{
  "train_examples": 203450,
  "rotation_deg": 10,
  "block": "bottleneck",
  "ema_decay": 0.995
}
Rows from block 5 of a small image super-resolution model, named by matrix and row number. Rows with one number belong to one channel. Each number is 128 + 24 x the weight over its row's rms, rounded and kept within 0 to 255. All counts start at 0. Numbers have three digits each. After the name is the row's rms in percent of the matrix's.
After each channel's rows are labels from the 100 images, of 14848, where the channel reaches its highest value: "strongest on" is what is common among them. Only what is clearly more common there than usual is listed. The data: small charts drawn from random numbers.
# convs1: 3x3 conv (model.enc.2.1.convs.1.weight, 128x128x3x3, each kernel summed), inputs 0-63
# convs2: expand pointwise conv (model.enc.2.1.convs.2.weight, 256x128x1x1, transposed), outputs 0-63

convs1.96 075:124158149117119125159160123124123141116134134139107109131136142162102122151105136142070127139111142107086111147113176128127164123138135109167134113187135150074114150155096083078121105098164104
convs2.96 082:106119094175120166138126137119103164144070127152120124173134110146141106116163121117142121143107124138095133122163117100139097108116110126123126094186115150160117100114086160131143170128108130
strongest on: horizontal bar chart; step chart

convs1.103 125:152086151147105120177158124135138131159144117146100154123141134131124144114106116108100158123145106126085159135153162153158148144110140152130124145199126153132134133159144113119149182083123118
convs2.103 129:127143124167114140122103131149120117179090167109152157149175148152110098130148127148119072138145140182139144117153099083120089131109107144090120127162091125137152090098102143136169145155121098
strongest on: dark theme; horizontal bar chart

convs1.35 113:156117165116121104171169097107119087118113111156081116138123147125110128119093131132096107122099084100101111127114160105114165108125098114136129120176105156091116131145103075092127136083159111
convs2.35 084:099100112104112139131105102138182125133176104147108136121139153120124125120119152148101146122167107149078141113083095095138128118141149057126151150128151091119158113138177182117080119158151176
strongest on: horizontal bar chart

convs1.122 089:091105116099132166090122121140130141119120157135107108102144126161103108152136163119123110135123154126139115133136099106097123105126146104140122117091147101109123146095106114089127114146105111
convs2.122 099:103104122178140096174143131176147110176179135164131113066116122113147103144143112080123109128143117109143097109131145116097120157138157128184139171128099127100109140153094113149167122126118129
strongest on: ring chart; radar chart

convs1.8 111:125105131138160138100127124147152134157159153138100139109151134153102106144112168104110131150118158121098160132153119117163124117147132137173121143068143107110164160105130101086150099152108101
convs2.8 081:124100102136126116152159132151101149139161151092076138096152101131175141106124153114141130088138133128150175120145160165140139127101100156119103089165099101088115121116139116142139151101164125
strongest on: ring chart

convs1.76 102:138146151127099110156159112126102126114119082129145096151110147112149128081170079142113123086121079110148098118113162134117162122117103133095159102187099149106103102149140114139108142081161125
convs2.76 092:135146118169105148132116137128039121132119138136157131155124138126126102140098101133120142132147144136106133143134111099113115123114091129114107160151116110153122098108081116161104107174117111
strongest on: horizontal bar chart

convs1.66 135:153095163165096134172149119123153130154153124146102150121143145136103143119101133105102154131148105132081165142147175157167164126114136150143126151178137152114143135168142112121141168079130112
convs2.66 121:135092128139110168096091104164127118148112155111148143146172130160149085120141126137102115160126172181128132132149096107126111131127120150107139151177096114151115091104124134128146093134119103
strongest on: dark theme; horizontal bar chart

convs1.20 058:129226089142065105142138164099103149132120109117192123138110090109153130098134099146167119143142116142133101116105176147130129152095123116121142125151119124118165138142123132145093101121119160
convs2.20 117:131143131145137171116096090127133128145134137130148124119151119165132111104176100140124088137120143143140106127177093116128094157147127159115097126152113127173148095071097103142162144144109078
strongest on: horizontal bar chart

convs1.22 094:131102142163084151171130105134138149134143143148062152134143136127103159119113149120110131140136118118094145153144158150132135118115155158138115129196150159120140119138126113104144180089122113
convs2.22 108:132093116155142125120062108137140149171097151120134148115147128150152106095120135142098096131100087151121090133143094127122111172114123122092150156185074125135106078124107117124150144134133096
strongest on: dark theme; horizontal bar chart

convs1.77 079:131150133114105134121152125150134127151141151115085131125142142144086109144108146129114099141094157132092128117143152127138151095120097141154129127123129121053135124134105097064148132115138089
convs2.77 073:124097115167158176101138106124134117091148122081147146106123137110193121095155145132121142105112121148136126141157165117141097141124121141135096122116148120098132152109138147168109121121114139
strongest on: ring chart; radar chart

convs1.54 114:107105139106174162094110121138131140135128154143085135118127138137097121161124160107130126142111149110133121134140106110128114116175134104184106125119137136114173150102118114107116104169094115
convs2.54 103:094144120140120124139158152157118125139159142142097137086123104108181147148170076147127132106133074111143088116138123149157114152109159096173126143108120123077115151162111124100148128139125112
strongest on: ring chart

convs1.111 076:106136179125130130131122116142128158141142163138120113124134148150081119171127169111096109161107146120127144169129105107134138094128150122145143116139140126116141146112102094065117114112109107
convs2.111 080:121110112124135134136157123123136138129122109149159106114103145152165149133075158091188137121109141122079110125094111099199106110116171129118129140170127121114133126132126083128156145156102093
strongest on: radar chart

convs1.97 109:091144166119110092152151096126106118080089116137138093139107166105148104142135125142126107138097122108122090139098124106106166085136118084121136105174139140115098120124106121127084113096153111
convs2.97 088:133164130106129122121091121163089122147128128148137130155113146105108138181128130174122145111155136136123130129185124121152145101154122129139124155177134096148117098110120110124094126147132121
strongest on: horizontal bar chart

convs1.70 073:111133112110137156118136124134148130154122169133093130119157124150082131165105151102109121146114174144100137126127124103137131100139126139161099130109156108094150144125102094079151102130122100
convs2.70 080:144111100148140136164111088134129124140107164143127085083153155131168098123075076164115104109151119070132136118142119140149150125096162137144149109109133187110099141112112136116122131122148120
strongest on: ring chart

convs1.93 117:117146138104081130144131118117101112099100101129167086135094115083150145108154110144145099114098103100152085089090145138093135117142123099110140096142111096127102114144109151146094129121150132
convs2.93 091:125145148138098152123124111090136168139073134141140120179127152169125119133122163176082138126145172134097145172107098155140105103147127152114099110146117109172105105084125188139114136142122098
strongest on: horizontal bar chart

convs1.46 081:077124136118098140121137113144119130132103161136104106122128111130088129161120172131106092157107143120114122139118140139115133061137143094136111111109147109079106126135092079089100123121122089
convs2.46 079:138082068149142144123133096136153139120141146109123146147154118120136119096161097124138071123138095119142151079103147134159087128153158088171144139169109110133140141126126086118157124108156127
strongest on: radar chart; ring chart

convs1.87 093:111113127140150140106125114143143139151132148152085142109136117160087107146098172109108085148110159112124141121148120116142115106147111132153104135110148102106146168109117096089151103147097118
convs2.87 083:103109136145163136129163108153091118111134126107105147115104113129156111158161141117127102149147157152167094105129117158158137165155181131147139134173103174129154115123097081116122142086142142
strongest on: ring chart; radar chart

convs1.109 110:159122121119187150058126126118137112111121110124077132145133080116153107100143110094151124128141113122157125105148116135137089165149109149114121115108119137161134152095144145154140109164101146
convs2.109 149:120138146087134062123171184141115129103135105116092139121119146117162144171102151164140151115133132130183146140090164149133139165117172129108172144077127130086112142166158131117102149140149180
strongest on: radar chart; items: three

convs1.4 101:160116091155141089137093165109148121153159129111152161127129117134174132136120107130164140111167129176153161116151104110158119158114096159121113172088112083123164140120157146162139150145138161
convs2.4 089:134139130136139169054117093115139139162136119109150135086159153142109106082142125154150098146152140130084143086139118128154123105063112140129145143129121114137091128118120108121117145168154127
strongest on: radar chart

convs1.30 110:112113150147083123183133099123126125139121126153084148156126124106121140100121129097137138123125085127119144146136163153125122117108115134136121131200135160136128136161136124121130170074120111
convs2.30 144:128138121156107141098102115165137120175070153122165158159187151176091117119150124142095097137127149146123122129154097092150121116132109136095160163190086109146128104093103127121169129156099104
strongest on: dark theme; horizontal bar chart

convs1.16 090:102140114084088150130140101136104131121116148142098098108118122124095132151109148113108096149088169107099107136115128126107136086133124090124124100122167135092110135139110083086116135120120100
convs2.16 090:095117151159148161148143110165129089109131147114110172147102123061154117099150127115142114116110154137111116092132108102164113136118153108131099128176145113085107107118115102097155112104152140
strongest on: radar chart

convs1.114 147:126111157144089141175148118130132136145150132137108160123144144127100150107116132103097165123137114124089163129160177157156141128128141161154114133183127151112132138169150114118150168077140097
convs2.114 148:122103128157118155119078116155115151165089145110148123146165163180131089112148130138122086149127151180121138127145091120133076149126120134089127123179087134141112094087110159135169149133121097
strongest on: dark theme; horizontal bar chart

convs1.73 150:097149146089095103154148106111097111097092107121150093151092148095133131112165093149129101110099107095151084132090147129097151107107111095101136091156120146107096107151103112120092143111158118
convs2.73 086:117095100122118105087068108106108118127126134124157127134117117167064099121144161146165146105174155137109124125120123116174117084126087167106147105152146115121118124118138090118132134152119103
strongest on: horizontal bar chart

convs1.105 112:152083157165115111193135121133147142161149131142096158122148136151103139122106133115098165140153117144098154144156165155168166138119137163151127160163129150108152132163145111112132172062120098
convs2.105 113:153086154176134175072131114129117154132120143109151142116153090146119129129149129151134099129159137183128123125173091097131120139096081121105151140177135115177114089109115132154164125107112103
strongest on: dark theme; horizontal bar chart

convs1.115 112:161122127136187112092120142130139098131155131117098129152151124142165118102139143088142154122132074137164160110150087104142097165120111137136125113100102119129120127101131177157141092153115175
convs2.115 116:151136139120145107139156163127100150100152138119121159113121117119148172129112185154149145167132121136158172131103150189143152128120146150129188141058160148136109129143189126122113137110133129
strongest on: radar chart

convs1.26 111:136083159149091151182152104132138141144142120147078155130138142129101118113103124107096147139138131121101152139151154159164139113109136139136116139187146157122130134155135113112138190081117094
convs2.26 098:137111149147132128083099102147131157140101142124165127140150146136174108111108076138084072137157126156144101127167100076131123122129094114104161142148115145152140094102086163167137127135108082
strongest on: dark theme; horizontal bar chart

convs1.99 104:135159154112112124168165099130116120098119109128164095148127171125135126090109113144101117080114115093131108109115188139106154115102100112117158111163099154110101126144113116128104098113169116
convs2.99 099:157137078169131162105103115129117152152098141122146118153154166168107110134105132134122112136136147150074151158140108107089099119116138144119156140158105100136083117093085127143137135165075075
strongest on: horizontal bar chart

convs1.17 093:118112173117147169115146111131143142122113146145075112126122144143083105155109162114122102149102151105111129146125119109128116098153120113178107107161133136095162168103116091093121109142113101
convs2.17 095:077110123165147105198164143161111105129158134149113136146124124105153088089151110144145122126099130106168120129134151149155115149123154117173148155136130128101126134126102111168163141139166114
strongest on: ring chart

convs1.5 138:138098150155087121174160118118135134160156122134096154128134134135109145115106133090110154119139105131092149125149170160163141127131120149144116152191133160125133147163133120114147174069110106
convs2.5 155:115112149167106136111105111160128127157099169106162162147180127169120082121146084153074104178128147171125136123147092075126105151129097156091133126156098106148125067108104144124151131166100108
strongest on: dark theme; horizontal bar chart

convs1.68 063:128116133146112109168134113130131132137134150129161134078134151175078113181096135135119130136136170127098138125127133114142175113119140131158122126185133114092133147142123095065141158087131099
convs2.68 092:134101147167090146111114117139113136138104115177153147111157134139133103094150100145115082132157122131104084109125105112137110111158158104183109116129118153127086118111093126113167126125106118
strongest on: dark theme; stacked bars

convs1.90 073:112111116105146133110147138145160131159145164129085136104150126135113114145142161103111095141113170124124133123143119106146111115156130120178121139088155108103121146121114104080144114146095125
convs2.90 088:087104149146124150126160116156138129110129156117122114121119124120123145107119119151120118140138116087097108112150145123144120165120137116121143094114114151113112121150121125116127145096206120
strongest on: ring chart

convs1.42 083:100095166128177116106113119131126113121127124165072120111138143134131071147136155085127118148081094109139117166131107097103087126151126104169100107155145128125127153088118143118113119148106147
convs2.42 098:092131091142144087123155131169153118139162099158126114113074121105145148150105177101113143094166115121111124134115181159105159148105159112136122114170125112095129178128136118110113171120114166
strongest on: radar chart

convs1.119 109:132163150112097086144144124107113100109098116117155091168113146117169131105191114147126106104103077122177100143101124141110152112123090099113144110171113142131091103147110116136089134098165134
convs2.119 089:175150128134137120138175108129128153152117145128148124152158116131142132172119109120116091114163155136123158145172117102147106092109130166079111124131126121170080125096107136128142119084087118
strongest on: horizontal bar chart

convs1.2 102:115151140078086111153144093136110137086104125134129090119108153119126121103143118125108116105111104103113076138106168113108145108118125114123162102167118135110087115143117100125094108080148115
convs2.2 085:157149135140122161095098093110111133144096113118135137167141126171113145148104093156078103154146163135078107164114141098093113117126104136068095130129125105148108100122138135108113141139101125
strongest on: horizontal bar chart

convs1.113 093:102119107140141140102112130163158142146141157131095137110147108151087110153122176103120109134132144140118151140143114103141115104145147129163097139075164092112133150105118102081148108126096118
convs2.113 085:119076145142168117158146116134105118113126180124135150134113102100162092109131122100149081085143148114102167097109119124151132173107127135166150119117122149166157118104137127144159130134128119
strongest on: ring chart; radar chart

convs1.104 114:143103161160086134177159111132134141154153125143081152119141140144102143136110150099098144127137120126106147152128164150143148112107152137154118134184144155120136138160131107107142170079120100
convs2.104 110:179110142163122160093088113173128119161108161123159125126146112152112117110179120097096108146134121173108106138152101085154124123128096152078107097151092143173117083110104137123181117147102126
strongest on: dark theme; horizontal bar chart

convs1.56 097:097101132133141153097122116129126145133131144129081119119143128151081106162152171103114111152111142120130141170141113123119096095142144123143109128076146108114141140087109112096136091135096130
convs2.56 097:102100111142142139180125121134163099129163129149090107125086097107121129139138152109132118133127140112171123106108130119121156146127165046161119141137130141087184155145111142143151117127154111
strongest on: ring chart